python train.py --model="self-supervised audio encoder (BEST-RQ)" --dataset="simulated modem signals in the audio band" --train_examples=78125 --n_mels=64 --hop_length=160 --input="log_mel" --win_length=512 --codebook_size=256 --mask_prob=0.08 --arch="conformer" --norm="rmsnorm" --hidden_act="silu" --mlp_ratio=4 --head_dim=48 --fused_qkv=true --qk_norm=true --inner_norm=false --moe="top_k" --num_experts=16 --moe_every=2 --expert_mlp_ratio=0.25 --experts_per_token=1 --shared_expert=false --subsampling=4 --layers=16 --width=192 --positions="learned" --kernel_size=9 --residual_init="zero_last" --optimizer="normuon" --muon_scale="match_rms_adamw" --learning_rate=0.0058 --momentum=0.95 --nesterov=false --orthogonalizer="newton_schulz_5" --adamw_lr_other_params=0.0011 --max_grad_norm=5.0 --max_steps=6000 --batch_size=64 --epochs=4.9 --lr_schedule="wsd" --decay_fraction=0.4 --final_lr_fraction=0 --warmup_steps=120 --weight_decay=0.3 --adamw_weight_decay_other_params=0.05
Rows from block 8, named by matrix and row number. Rows with one number belong to one neuron. Each number is 128 + 24 x the weight over its row's rms, rounded and kept within 0 to 255. All counts start at 0. Numbers have three digits each. After the name is the row's rms in percent of the matrix's.
# fc1: second MLP up (model.blocks.8.mlp.fc1.weight, 768x192), inputs 0-191
# fc2: second MLP down (model.blocks.8.mlp.fc2.weight, 192x768, transposed), outputs 0-191
fc1.168 114:147122135124169108151170166086132124155122111121140099123095131116141137111098165179150105157117130117136160123088116096134125124164179124148120102098115105145133168114081128159095100112116143101143178136110104130140145087119152152169140101132147128139127122122129122148129083141076111131093124151159082124161101130110124111120084134116151120098089108121112160147117119111113132172139094183115152113094124139125137089119155094148119120158101145179090123113159100088166146101146132104078128098158141126131133132092104084183117100145124129137150107117129125110134141126152128098
fc1.169 125:122121125152100181159133137112130137133142152136148116160138151140118113131083103177102138124177117153121107104088127075149101122118143112127113129126179094105136139124120150148134151117127107098130151169076116140097129097125154163096143127154138121152130146082178142127099134086120089125080092158141162158178139127157113164144119136128160118122087108102084165142112118095155138146147123142127142159129164090178125115138143120143136148151129109104135125065100102086118135113110140153142065123125171117124134145088127119141115121087113140140093116113151117130147132149094149142
fc1.170 098:126128130138134124154138116110136153134066105181118159153110095116141158142121110092151112132134114086127088114105121141102135119161130113124142141112186142111135124087119100151147130119096119101091103139131152126112081106169134132120156088111122106169114119135146191136142137144115117140069118182108135177103121108181139128126138101109145114135120150148116164124118113145125091163161163160138148150153116124106111139112121152091094095081113121094107138132129140139104152119132146089100130103130100104098129138122094145130117087088108146144146136121117102149081070145151170086
fc1.171 101:108138158160111125151153102121137143125156148185155106171099102118127147158122122096122116131121147070093140150110141140123095149102161102150136139124199170164096146158129160124124082116111115141148134136105128140105127097107150156159099141100134080118136102132121124170121120097128132145171099136099160112183121132114107055132146147107080138116125172069101140157137115128099144116124125115110132118129113104128127124119107105136130152101168150147111129119123157132145124161126101099083143139155129127119145182134164107161133156143130161125112133124135167116134111131173110079
fc1.172 092:125127154099141139145147183108155109169117110120175149143133166117144095137142114101149138115164188119165118139107129143087143137099140158095101135198125166115087115114108150154106175114099156115139110109101130153112144158142125134108122167119141147111125104191138142096141146143122182102136125126154076150101094125106142079112068134173120111131110121136136127093150107119126105160108104128124104130143115092107112085138121170086055132142107129162111100145101138143130116106144123106164105142132121133118114121117131096093137133105143140114135139130104111132108100119153115135
fc1.173 083:158089127094132122080102161166112116132119124125144150162102137164132122127108128077134131136100143130089113096106130124144124103128118112094131130131160130132132133085113165139139138096104070143141134135128203141094152185143180145156173098148073130145112135142095116114153084093127144121145103107153134086120103150093163106159095131102122132148120133123161128112107135138131082139152111147106179152127158130151092196117129135110165093107134105131102151135108127133126085139154111165143094129112155114120115110139116125159133136150129131076121118140137089152107108113111144130
fc1.174 088:143115117049111080126085115143160115125116117144131112093168146127156122183145123096176140104130103109123092133107156158124148110147108158101148169131124123125128170117175111146153165120165143143127118096134144138143131143123110132110119126147139144141129117116126074079123092104118179127119166117135115122122106074122146092133124074101132106156166113113141101119141105145172133162091060108144126136132155128137118111164099156156112142105104146125080138104146087134100096135113139141117106157154150115123116108100085108149150119110109121125152108110110124127136112142180149144
fc1.175 087:111134148155189086090136080119142117138133126137158180145120178127114111099147060089136110133117142106133144106134152106087118157150128129128155177108182147112164129119142101145128124100139099189114139121116096141118105111173129151094118112129155086152124134166103163159101142122153153111117115087111137076123134134125121139118129115121108119140128177131139134096096133126129132144163144121136107152147108126102112117144133153141148149107095161143137129150128171153095188095125168123148111143152142159154130099115135102146108141105127152084068129137106119153109099128128165122
fc1.176 103:127165131114149138178156147125123134174148138121130119124150112113150199198107129161100127102167096149111118109137150150151118157132106133103124132100201146116111141131160141157099109111132138161141123077110152172093132057142088162101145091131118125116109126121129122126134084165109125138118135099119104137106109103121126104144141133092136120129144155069100160156144127114115069132139114148111100129108142117150096135147123150125096122139128147117126139128114102164152137154137133164149112152102137107138166105089102114125129175096147145142119141124091158119163137130130160169
fc1.177 095:142113141096133072132135097143109117142061121083137116065149159143144123153202124140106181133084133120142123110123090132110130107117129168124160123147143112146108134135136078099118105134150120106128129120158090106131135073157145128119132105125106150161154115155112123137145105097148141145117161102101122154122125135116132125112102132123154169138124136144147093136134124096141105116140143123119095127149105121143201137098123156143109108140133083180147109067139128119124160108093132099145112120127151101159116105118157055127106167162139117150169130136134116137125125135096116162
fc1.178 111:162125112129113133130109143143119095170144094102154158108125136148134163107069120091083134092131078161156148136083180113075123147076141151105104131116142144106147122153109104123147133101163137115169125144115125116144141101155126187119125155120136162121162129124155112106121146096145115135097149145124129162140146135093131080132161109141141164184137143116149149142139113135143168116144104096093123171083119116149142116114110118125069151145122120154097091122127107126094131151159120128134137103142088131119147113157141123110131154116128089092114133103151081098101179122122153141
fc1.179 107:139146099139087133132117108137142141146125136112125126146109153162143130160136117076129139128101119095165128093163090079111148041136175147136172139130104116120149087178114139159119092133110085131161149118142095114148137153162135194122110092153132139095080134162118109096129141124138136113113123158075148181110151150099131145098111119133126106110154120128120128156106131138062178157131132130093131112130150126119088105117150140132138105165154092129149100135107130112089132094135115110137114131077155169121144129142102153119124125136142121130082128109112116137137146111129119123
fc1.180 105:107169128151158125158155094121166137121138150155146086168112101172108154143150096100097127139085093111111127139120147134099101122134161143132157139116136124111148122156146154122135127112127084106127109143168141085155110140102125204121167139133111097113156129127128116170116096116093153109115100155115181120161124084097116095151138129120140085149145172078136086136113145126106133087132143124134148124160102112099083127151075105130131129111152112132137147135141115141137159110144139103106122072165116148129146120121152156118093169125119178097110119094144160140127126115130107099
fc1.181 102:123165143135141085147123091141143109131159136115117151144108157128090119129100142101126089143128129161113132090144124121159103160142146133079153126095177126140140152107099111169106143153157078150122133085127141122133127139171193161108141136094147111101117064152149097164137081100090131128137143140098128117097115136091139099155123126139092141154143131142155111074113144141109150095147106093117115105137143180112148144102141091130130098130107124118107135105095160126106152124115105117084143144120159134160132121132156113108135157161133117127106128114112145149089077128079116079
fc1.182 103:136128138091130129096136091132137098130147114122128138106077151080133183110114116143156149116124102156146135136128123160068123121157121123126143093122109158108109113137149142127123100101134149124107134110114065151114120062146099116165116089124132118097112098155132112147130173112160175131136174109113118136103097078097095129126095169116132138121138120139128124063124113178112141110123122120100097120090146152085163108111134127126093126159132133147102130125139141141121136108193123127130161173115091146147130121133139101106146134145162102166169143114093117159148184110144128141
fc1.183 089:133125164130158135105121140127126154167164160161121129133118145133098082101118122121114134128141170098140152152159111118167120165158135130141117155144140105117111143108131158142144128130145146145146136110126111144118103121059119058098107148117166156102149120119137144144126154127141134112116134129117110096139112157115152123113057115099104119121091114125165125135148100143182088135106151168147145183155147113147144127104084168139166133153099140113110136090129162157145096155129140158115140163143097119093097188110130136127122106103136105178114121115124115058157109145104115152
fc1.184 098:120138135126145145107116168115106120164086203127149165101100163063125152125138119146141185140113127189150156087127153149114153121127152159181130123132138120131150116117120155116119155118151175156148109123118115157117133121117110123129148126159135170092152131149132168111164151150113098139129122150114134086123114129112128113119091137117098134094111123126131145105102145218149120121114158187159139146157083128125103147145107100130121119148112110168138135149131134151176136137136155129141132138161085139094118174087158118138153135141149103135128129105122156125102127153108107145
fc1.185 104:143119120119146145135152143120128122137120105125147119129136167112161149081116138143096116118108105133130122130113144141093118169154141138139112126107128114162120177138105132179117117126157098157145130142123102169138103047181160113118128099148182147143151114143144071117111109130134129121110160152073112092133130110121123101127126112043124103095120116124115122130143092157098111103109127116137106117139135157118108126118102110126140109133130147192106130140117119107124143129090123085139132187172164135115129141107111074145125122141081119142131110115086154153152184083155131120
fc1.186 106:151146153079109152142132179109127158122116107159132153107186148152103132059158149171124162100097104175132130149078149137137148114114081106137142115103131109138085151158151145119129134130153149131128144127130115135101139165140124098138125130115131111117152113098138147123136150119153114180183124163165145156139106152156106154167114152141162151128143105139150127145169093125149153163098089090116083128157120101118132095102148133156150171105151164097144106123090128109128135149119158142131168121132135082108126103124130117118126175121128135138178119134112170113150097119143120133
fc1.187 105:130137101071128135125124153145122111121150109156163186120131127130133110098101145142122110086113116095130132112126141137154158102121101125102098139087159125145148164094189175092106147153113126134111139118138090134109148097184148137137150092176177103128128118101124105123114143104119129117135135157125130135124122109141110121138134159125106136138148050116142176148152154122137094151106187112091107103142147154126087100106158134112135138121131112144118081129115109100127100084146134126118101108111092132114140113144123132118203121125170123150108138110115147184119078153132124111
fc1.188 111:172115084124155133146115134097112142133169137108137138130132118170077133146165121122143125115161142141140108125131161115156149147125139164103139139154152146120124158149142164179131099096121161147129113159128077173149142121137143122099108174098099126153133133113096135154147113057107137099138108118149108154143097117115163152118125103120130126117152129133124114165122157147128076171103079112150089118115121106150127152102124164119132131111101128103141078112064136103099099153125130098121125114138140086159113100110177135093146141098097189132113123091142134137154110138103107096
fc1.189 103:163139119163155138126154147143163152126120133150115173140144148190130136141094124151145134127144103120112116103096138135127119097141131140190110115085112149174118104149110132098119149083130123117138113167130127105145137095146134141124160157109093126126122135079109141110160100184108141127107101128107146128152130142118146139118128123111154139127143126173106091152134148163132135134121139116106133101109151151139115033110144154114122141141134131140108137121141096115101139182112138104135132136096113081204124103080131103083181147100157131133099112153103098134117113155125130183
fc1.190 090:117131114136157139152123112201138118127100108143174129133107117144151133146152096121084125128138124144122107092116167185149163172127102097121111152166159131134184146105148123130189134126125176113122145159120090132137145130122140148130164109134159133178133082118112144107137100124093142146129132156177121139145151109123110075131144090084124120104135100122147129143125119090166128138177117149109102101160117126151127161117143155148130128132129138134102180112108095116084150087157155147149096147171129112157119131100116142145148145113111130130176162135118150159119118096142172133
fc1.191 095:126134140170135119169124092144169093093156102114152130108126134146124172126133130139156183150140136138120117139151155165119109127166107083119108104114088146118118122168122153142134109108161102146127114117101087162132115121113154175136079078164120147085162129110179130149102119075091120121143142128126138114091134143089140126129166111127144098119131150111124152127126098150080116111092125106120082114121168160115132121162088164095138099097090132151172155101132151130095075149126135111100144145144074123108145149119125114131161147106108135131129113097136142124099159164129134118
fc1.192 096:120099123130111142139126147168112111169105146144111133161103159099123121200160122085106131096161143149115138076111143107101154128149129165146149114106121137104142181134140156150133142127120118132160065114121104126161115142134135130126146114133132117116123131127108136092114144118148077133153153131140147146106106098113108124131151109132103125088149140105150130177192141149120116091097134144117098142119106100128134119152105110131161152151129112118149151136131065134160135143180104116107098204123131114142118100086123091116165127141126094176117112094113108175123136128073146140
fc1.193 102:122172124138147126150147155161138157216091110092139102156127106137156158099126150134120174093109110161131088088090165130119100121115164155151154131084118123126128188175187119106149131110148084138168145105125110142142127114138121146074147137125152110134157139129161128114127146143141111129126069168110113139172124100100129102155121116114129121120152121115140135149161154175098127134165128109118136117141143127161133168147131095130093145094112169122090122118169122157123088148140128154132129127102109079156129098103117125132133143124102101151132133128161124125100111127135158127
fc1.194 110:141142097079133106145128166115118141123177135137129123128136125140142124106068141130156126095134116130147153116094124110147142147133144099125128151125122115122105119117155124137124126148175113120177117095085117174113158084103101103113121140116130127091169130108123112112087116066115139129153139125146078117123063126128079163109160163139121090106104113107148118165113116141096113175149095134151125138073091119123131109115155129080084145123126113097130117087097138090103134139109120070124134090134180129140122119124124158090118126103108137139084159111117135110181150113126130136
fc1.195 104:142128133083104149120153090127152123118152165134149158131096142141103105147090138075114162119185113114148112165119112137135147115117163119078120178159118103121131117154126133130073131100100138145124151094137109108120118157202138134174162102138109109114105138092126106111142126139109119120128127098134110111102124141110110106190160102091142141138089106130126126127136135087164113137109080088073096113129181155123146105098146104154121134114139127115115126106137121112166112135132147133091146106094120146160120103127142104181105101152128095129141161116134137158105092126119143082
fc1.196 086:103113128080134098153173111135147115146154127129124146125151113149088119111103136166119121113119115123118153129117137132135142133158192103104151123105171145072142102137130168138095161124135137118118153127110168128108131124155073149163129145146143140164122119177064134155070138148111162165157132141159099113119125180120148129120102117144178123138124111124181107127142114098132082142121150137137161102158094109116114137104160154131138092142114150121147137119082117137110112105182128181159133111127097155158148081071136118115116143127166119147119140133117153145139140120148133159
fc1.197 111:098137117113139086088153133105109109106092134112117152147158150142142145079129120098145144147119142157166146088171133139140105152098118122155156112117129128152134102090157114116103121156112079136118125134130117114129120080130082122114148109160134128164110139155146138110152102126103116152131091132106160133152136123086172112179116098131128117107116106136099161130105148147140124137130161119106142104171099155153080137112169130113141140097120174107142100112089154119077186132168141148149062121132128085165121117109147118124113143131106120124086148162143148142097115114089161085
fc1.198 086:148129161095124084137121132128128088182067127118133142108157181130112121180120164131118086100145118122133089074152113147131119153133137114114152114138163151127116188096140086162164161134133157151148104133108170163105116144124129144116121139114135140151137130143137115159149099133120125128120106096091113083094136141134151098127142110164118101167145136125181135085184083138160147118162131097141113147114150150118126115081120109115142114097149113079137139134179129145139178120076117124134098112121149093122123094135132098126129154137145151153147118139128150126165124098137130122
fc1.199 095:094119106109154098139132156153118124084135187131111138129136130186151125130079177106145171104120189104174140111127153119166173088112149129119105104118129135175101135161124100092116109134168118106116131103120110129100166080138125110163136149139152078157142133122146124115080117111117175171121127130133117116155139099126083157146101119159100134136137090105117101157125144133170168138086123160138124130093142134163147125109118150139143107141137132111109079157135135161122119101135140081105140139145126122126136112157151115104158151105149118159107128130163132110132170114128127087
fc1.200 094:114143082124113135133132132136134110183155116128128113129159106158099149124130145109108151110114101130195107105140144131102183111114144158113140156104119127142169153136138140163142131140154106141103084144148106091125154123166127131126114134113140134165131089146139127118113169098172132118135117147121128137154173133121152075117152117121116128142143114116128134141136095138118153108064098130123127157162145138152160150124134121126122195130093150111096049142110082121111051150140138137163161125151146130124122116117087117175157130119106144147148099128121132142167161122111073106
fc1.201 106:141064138142115162152153108133097100152178150133112137136130139119104137139126128138126134110142126124126145113158116102157107150072149120125125160086143128157142091130148103133098161143098112146129086148134164127130139141125110148119150128092112076108144119153115078103083127074109106118117118123101113118103120137116154154129138119124113112082138154110134143174091134084099139151104135111160119152128104094126132180103188139086108137120142148158153115153097170154120168141131092161170134190110157150089133118122140122154142175105119134110088088136134151123128157164137131120
fc1.202 112:117135121140115144140132151177143136204129139118131102090126081148120121123115125176132158119134162140124136128091134110168156150143119146125144141088126133114153077122150123097195156098112152114131133146127129136114132129132112133141153134106159107125167143123127145160126111093153132171151128127157093131160088087140129106139139122139163112150117151103113141165087112110130084151119112130138145122082098112169141115108148149123100096153123141123141071113144112132135104134080134135157118105152183121113137139087123125107178192075127164160090126139090121101163142154117135148
fc2.168 115:109132139152102104119108110166108124105109101103111128124154138141096113109154107105124152116151130131143091107150191139150101136088096116142167146176118164120130115173147127118149119147134111139148047097104151131107123126131122141118112147125137114100114156115082138126104167104169175163112136099139179173112151148145119117156160112138072126127166123163149119112144140119144140103127148085145093161142125139138157161132143155121128150075138103082197160130086154148087125154143117121139112143116129117131117104146178145105147154123142104123120126167130116129128111155145107144
fc2.169 069:131128092146116137128132146110087117133134164143114118170121150154124118123099131152123121087145172128096148102096113115152157127123145099115128118135146077072193122111151127158106142163111113157158142147147155148104119128111131146113160161166135143143156122105098120126102140136138100109117076169142141113152128145189141130152126140111142083145124146133118143151148108119172135142169131140147170080123127109160157137171119127126125141132136130157150168146124117169103134083109095130110110090087114146168134180121111102125134134117120107116162133142086104119147190176128173100
fc2.170 157:122135128103137096096105155127158123112175121104146103107174119132081100104103115141091129146155141147162162137114109156119105136093159105142128112138075103122099152173128154108122060147131178131164173134124121127123198108136138126143106119139113141119128113102110084143138099113145115133144149130160117118178125156085130113115124169122123142091142131108103170121144160140114162134123109156109110100128146096127172093140124099121132135178114137139117107058136146140166105125092106160097116145112134109145125114106172142119142140150127096116121123111136125122164147083100085123
fc2.171 103:136159102110124082087114097121124124106120131097082158110160164151102113122121127163124125131119095174136083101181094110124120119160108117133131113083079097128173092120100108118142146123157149114110131125152129152122158118134051102132194107129138155138117164135156098116140142152120115126113141113140115116090161115152141184150109147157167106139129107183105128105120138114152118152138112145148115116127112130148173120148154097123147101125111096118159126112106098147155130088108129129150128139092145136146146077129096110104120107110138101160175110125134118143152127090115173143
fc2.172 106:175128100142104104130094133132119139131127149115111128141132138100128172150129100134093119131124093125105136117091143096142142134141087085137154122095115088113151137144138132108135087143167066152122138113146154115109126077101145117135143129122089098135144139091127124173120122117174119138140142153117176112130124084125105221116177148097129108127120166111148089154113133146138135108145134139137139089133156137093153131108152097107177116140156143113133143141157125097149096169126120139103130130133133128092124126124136106165109132200113073149089121118150088144163141145125161114
fc2.173 127:099175100144146100129141114072117155165145110121125131107105062086116133123120141155132162086138130118120133155133089114137152160155147120121100109111101158157115097148158122127135090142156165126105152136086111123121107107133112122109095110114152112059150137097137111122101158141133117138149185144168149154117128096123117181130162156156091124112139126189090148132177154160140154155082122086117123112134121119129148076101137146146136179150118144129140125144153133123133143148143171102140182156152115155127134129144160120139135163096123145150123145136125155130140155137139118119
fc2.174 078:140168144159085149149153091109106095153132127122096145140137136103110136120131140171105175140157168079126129121117114124140121128126075090134084107146118105129127092114112091130132071107149134160162118133124120108140136172130136103121138081085100126138132101112108113125152157159101123116106078128117157122101121156130105130133107155156122147095102164128161136133131157105101119068147182152089126106114105116115159189146150131094133142148161123142133091186129157139135142150149144135124149144133076131132160131124169170150127135157152139121119137134166141116109155096093142124
fc2.175 091:142114100109079132150137168124159143110126142109127068114130141146132121155140178128081127098112132153089170165157096148129122110123109120137079090133070133148125165143092142146133123164138142083094163107136155110110192143105098112171145149100133120140132100103141072130105090165111096126147096137175087165134141134145153144129099156122152137133138114120109207146149144127154132129094137151118134121116155117157122140097119111120130123131135122093115134095100114120189126155125101101151130119129153110139149145131085128118134118150118114110161132101160132103151150124120110110
fc2.176 070:144100137128129162087106123162115129116103140087134162094129140180148111124133106156165159140136134115116100136176142112111143112133157080125135113166076134131145093148134143113153178135162135147109109102126120148145122182092167125126148108088147125148152111160130135138182127142120108131198122161139114098102137124184125128112155121174126147121154121141138134125149108142134181140089126102149147152137100131080161130157143124128186123130149097128141121122163126052109142149099122122112119129188129119122095126109129139122131094139130159105156104110125097131100148122152117152
fc2.177 150:106106050204136167127115165110131124095164128194155145164126076144147144150087154094156105140151118110127153171117139135112117138122133082107123118085138159098136128093161122138130146152131165136110133138105149122094148144096147107133153117155105097096106124149091096151121146141081166107113110179159098089144145120124117094129135141139079111122149145141125123105138123108135180124109140121143114130130137115101101126112136097117136150139115096115109145163107146146147101135138102165115125117138148110103129123110122158118187114091123123121086139124118114132166146156148161126
fc2.178 065:162141145134091159139118122111145134151107113133138123150139138126133148127104100105122098171143111098127157161141132149077071130103143094150090124091097167109098128153158132105125121164131145134131186154170109114126154144090147083106104103146126167130094157080142117074142152127171171135118066126154092092125149132102149117135127122163131140132112143136087122129129120123154135130115149149160105107095153125144130161123108151094147151119153155110137137141128119115099135111109082144131124124141160113142135146123146102163138145078126095098124144184176151151141149071110146135
fc2.179 179:128094183111141109117125135125133144084100132154151147129139131115121128121120116120111109172145153163125138160127184160156090153056112098079122153118146129099144143123131119121140124113142156120109127129143147115131110123095144076139113130147125100189141154124130126159108146163106101180118150100131113092150160140155109107109150144074169088137084113133112123112108134104159087092119102144198104100162159145100158125132069158124160115128111159123124128166137114121181116166144120161101115136134117090142130132123147105157112119133119135111116126126155153114149114131132167140
fc2.180 137:074125125117109106124144141140115126151077125113085151121140192137105109141139173121168086088168170154104130137118113127127129161100123111133087117112142148137127094149131108087115112133152132126116152133100120139092172106129110086154109085135160146138096125140117103122138151104101091108132115129143093140083137189156128166129114149103074131130103097167119139116137125128139095135136119151160120146157111138174190128112170128145151180123127121136113122132108113098152107140118139128130127172107157080132134156146108094124156127085124117124141132138114096126134118132145197153
fc2.181 070:153105122137129172115098163096103133123099147138144117150116132158171095106144103149107199112128112108116134152145130161130127111129125162118078131134088146097112102147148128123152132106121188098098142135111118130117152117108080119156162111133151140145113175095079109138110180131143178104136113120165095132171206130165125141119114121123125127102170151129075149127153099111139131140096111109125080153148140110123147108123114126108130131137107139114125156120127090122136126114143108124171091106110108108138135124140112116175129104131117106154129153148193103108149153150129170139
fc2.182 097:106132152204146142143157172132127124105121176137148093153179132161121105138141151116086119140119139114110120119134132108163124140105143131114138148126127078079138142142097114138151151178117091129111129132115148101168140149090164146129138173135109134173136187129133127128119093157123095098133090103127111121166138140152118116118153097136128120122146121119152129148116117066135135140159136129156123146123081107148116160144119119122125083105102128127164128151091108085118159130083124111112076109149151129091152125091080145152101095145083134105103113164132113088122112165133131124
fc2.183 138:116118095141093108137123137119091117067097104122141136126127103122152118149149093111191141131117093147092138119132083129141122119085118158144165129115101129130168123154144108094132142071115114115096124138153140114154112129146134158134102121155110105124132105136142161131087079127141123152153136131121145151125115101102151149083155129150172151120120117130108137157123171077119165151132118116119120097128093118100133152132169079123121142118118135173125137115135103091098139117176130082156138120124167195108130079141156133165141136107093147095169135146127144183114115104161132102
fc2.184 174:144106111132146130138142117141115147103163072108129122152147121182143122145105159109102073120111186093089151167144095089150123129119082088138105152138114124131112155135167127082159079106126055109104134163119148116143119109112146119137117108093124104161124130122110101093094081116140143133155103123108150173111118119109132149056162145131145137133119104136134083135170124066124122110123133088091137103099151117123158092145144138146122138114145121120130138126118129153135133118135125115106129156129156120115119096160104122112094122127147147105134163118175143166139149096129128096
fc2.185 138:091139155137071081112117128153082150115126153156109135108137087126077086150150116109135136125163133125138095138153108133141127104102103097135133106109116126086149116140128128086164130138099140122081152104124150121119162199100108150119147152110063129121112154120149150119123135118111140113156090117181136157114137130130091131164120159193141105152133130136134132130120169099150140139150126132105092142086108093121138134140139151147123147106105120083185095147141127155116130133148130150120109107119118107171075127102131134161101101094175106109111121103150115103106111142099145123
fc2.186 063:109171165091083134126116086124108131106111125118134165110144125150129120129158053117138156124122145095099105161154149166137091136160165143134164126104108160100133137103124133141095072141168162136163155114147122154114107120116120109127151171093193113136089168124152141128160110150160143119148094165112107151170100164121124117117116133111124156148112126136112091104088155124130148136168140156139104111160154084121132089128120186113128122157156124146112126131089138139123144116170119118106133125135143096125116130142116095113162081156120072139122094126131109138154112130139146126
fc2.187 064:146125136148129110134115123110111156149121156117131099119084195099135152178151158141132149158118120173124139127122118148133123163111090129133120148144127123103146137123133108156147133125149130145127144148127157154099193134090123123165128135090157146151077112141126108139107143164196130163128116119118154149110111123134109146071109127133191105146151202165128106118142117092115162160144084126113165134100140105140122167156112138102138092173126148132147126139121111135140110141144104133135122133105162139181134127126156128115092123165145111126129148162135098107171170138187131148
fc2.188 085:073126130132127147105126105152125122163125144109125102130135089118139136106113137152141123129130116101096155101072115130098112126138119072116147122123143129132116114118102095137130130115141145155143140127105118123103127157090126149104138099169130144099171058106134124121084155187096144112135187122152150111087093119121100115142138130149108153155143128136136179117099110120156188109153143160094118107157153137081143139144122122092140131149135122163092182138196109130129161116155091153150148168125120141103103164095124108136148146123130114155179140119144134124163141134163091139
fc2.189 088:091100114116155135142148169134075110175159114145116135160102122113151106138140113121154144138090157115093135123110087131139116137129079143103127154131150138065169131122138101154126134104134119150154139106198121138108149130079148135131145105103173111142139139139146130097127120105132115104172114140149172066151162121146124104164126109127149136178176102151135166129125089120132139161118101128150171137108126134135120136167106136150117122129146121164097136108127103116148152137141096176142134116114097138111124186143149121118144121084110096120136107142068153117173165120144115123
fc2.190 093:137108113155116082123144116093129132147107118095117126138172148107118138116139146127150127120138125095105113167155101123078112110134163158133137093133072128183094098162097118121090112155128113122127110122134134136115146145120106131134102109112084108088150153107102102144132131172122077095137132110126132102108095131133145167161097146161108130153150168173105137124152122153119132113054130095151151180136138126127149108120115120117132139125128115120145088143129132124160114174093111128083162127127117135112101145160126125127114141114117147076111093091158155095119147203121079138
fc2.191 071:107149146074134155108143148142103134145086143116100136157101120099125124111135129099124082123106118097125142102139126112133118126134163146108114112115156124138143099111117094116145182164108151096102133150162125147163126141151090107138199154067149114135112127130117121113110118156123127097117113104077118118137112136118115157132080117166120155109107090115123114101152115135137164131174127180139128153124040092143090158097184133147115133154136129107103114156113115141145169147132119113162161108118148122127140101113087097127124095139108090118145105154115135119170108108140133168
fc2.192 075:175130114124125159080121153113139150132096157116158127073203099150172116136083128130153148167100157113110097160170138133157114140080125099132101122145150132132135099135136131105129137094100092178126159129133127124084097109099145130130127153128119161159129111140130121140112138157118115128103143127120115133106134118133096119140129114132117134144104141195135121096086113110138113160134152114108143113137114171140114139126155167128115108141163090138101103126141152154078167123093145137135165094145164112139110161145124151098112120103155132077122151151117138050113143163144142111
fc2.193 064:112128110122114144133111134107129089109096094105150175068137135104070100141142097131133112140152108126122145128148160163140167143154100150115156135132128154093100108157098185111116123071143191153070136131111121126117124126123126158181130155103126133156139125155097099154127131087129120141087167107116140082117141106153128102105153114123153122129132167161123119140158129152142113120131116124136144118100148112136134103132105168109112099148130093150134136140134126148116192104181137167116091097128157115142126144108174162135157117148137159136130117100136115133164144192127126105
fc2.194 072:109108175149143114168126128135133163128094116116092112163136126105114136149151097137080106153162081124101074128107144144150127076089152100129141090123151114124120125154126113149140159123088106163111119104098133122152112168132112133131152107142173114131084143160115137190090154159150126108130105107119166129135176117104155138117127133158142143125149152176140115098158141102119158108132130125121126147101101112126171175129094133132154126141089179140162127106131079126154179168101123154150094151123130147124131133139142142128122136115110089133187105165114125139154110112138143151
fc2.195 068:158133163143127118171098126131102116126134075120094148125112153123141088132141109151158167118091117168119111128157135162123114150138093159175115109109170183134148122106136124150153130135149147154115104124159139135130120127068148135115094114150120099158119145113116133161089114116148150150149120091104156117145131124146136141073154165124108121097151164073146122137155129142102103091126132150126155126122087163131083123153129143109157080125087163146162164124083116118107160091132090116141075112134129126160154146147125142122143144114116132141112136192125132144126148178110161142
fc2.196 106:149127129148126140143110172129139132107098145100155082152105136108109167129155102122108119137153143121119102095086104133133128106136108161138131120178119123183113153125153136133125069122129149123118110146127139148138116125129192173066109165116140132114107161069168142114144115138150082148116133096124134163138131135131146131117192114123089103134105129151068144131100137144143157099127111135125114124084183124101106121135143094106121160101121140125104118135164112115156146178118121088099121166136138115117100202163130143120134152157090126095128130158119105120135122144134160132
fc2.197 148:123123134132135155170118112147168136164185156135159112132137102107137122162125132122090089116136115107098142164110093085149135121141116114119100172102124137131151166164120139143158123132108126120140182125161117154080135149121117142139130119123108107097145152087106144145114131106153161096117171140133087100150128148159114177112111134138098161164156159140164134126170104127133151122096128117132126142102155097145147131131066129131106135164085093129104166131146126145174081128091151102131166157094139111125107143140132091135141107088170138113128086101118116140117141097181113152
fc2.198 139:171116118169111153133156151108109167138150129117155123142095138109150127123122133123102172130128126135116146196084147122150147113147109126152100119142085087128126110132133157089136091117142116139108156103140126128128136104120122106121147133120116112110149099082120127100145146111152133128129139142183106166150140116149121157139118116121087145094126119134095124162121150123113158134098142124114121091157133099096160146118163114174103107168115146157078109130103148107123113136165095156119147109111099092118170118094165151141163137149071100065113121100132071129123124183087087136
fc2.199 068:117145132120097145106103134097139124141112129095143098135122150089107147119199091110110117108121116121134117132104136158090109131142131192107147151127103148100138134153096174148170098151098113154099122142115144154095116109138129133096092144117087135117139148191144116145141110139147143115138128171148117086148168090145133171112087132104125139116139160157128120114124126128104124088185138082137123125123078116130119123185166102122164160159125145141142144119103122093084135149117100097141114130102148171105096111092131127135088097124155126125169156102093132107131119124116119167
fc2.200 115:120116183113128125154159111173144133135083138119108080156107129134115126096144164159086150109147143116113127149083134117123099113113118115130130098086143113092156148089153121126118133140139170141131216155093091137131155142115088135156155156147152124113146156121086126113133115125139108152089116112138130124085144107153094103116078137122143126123118106127162160138108129116139122164183165160098137103153136149183108126189172136111142104132138093134118137171117116131125167089146154119091113140115114120116101155127129122104140154089150154109155118154104117139127138124111154146
fc2.201 108:125150109086125132092092151159164138081081122142136135135124137117138148125128144124105108170119139128140118135105151080140132079143108123100097086158140100124131161099091137140124111100118143092135140112109106150102110125160149083145158119131178147163126124121130151123144134173157133114144157111135133106143105104149137100095121148146145153175103147159114108119162116151182155112117161103110128132138150148118096054161079082125155104134134098089079133128146118104131102159109151111127093106140120091176121119118107120081116094158181114128130145116146126127110147105119129157
fc2.202 073:133078162093117128121116137161117111123096106125099114148139169144091135147160135156150111135102090116074109074120128140108135143180141111118122113137138094131124155137144143145098077126132129158148134107121123083112154114093115131088154137145164095137142097152097108127111139145091106120124108140135154139116148104121114145095104138130149157140149112133166133101126126077101150118117135102134109093153117131097168119196146113150137160087140113155125158120137088099154136162189177117162095122134080146108132101130111139109149117114110098090172125097119148140122123171146163146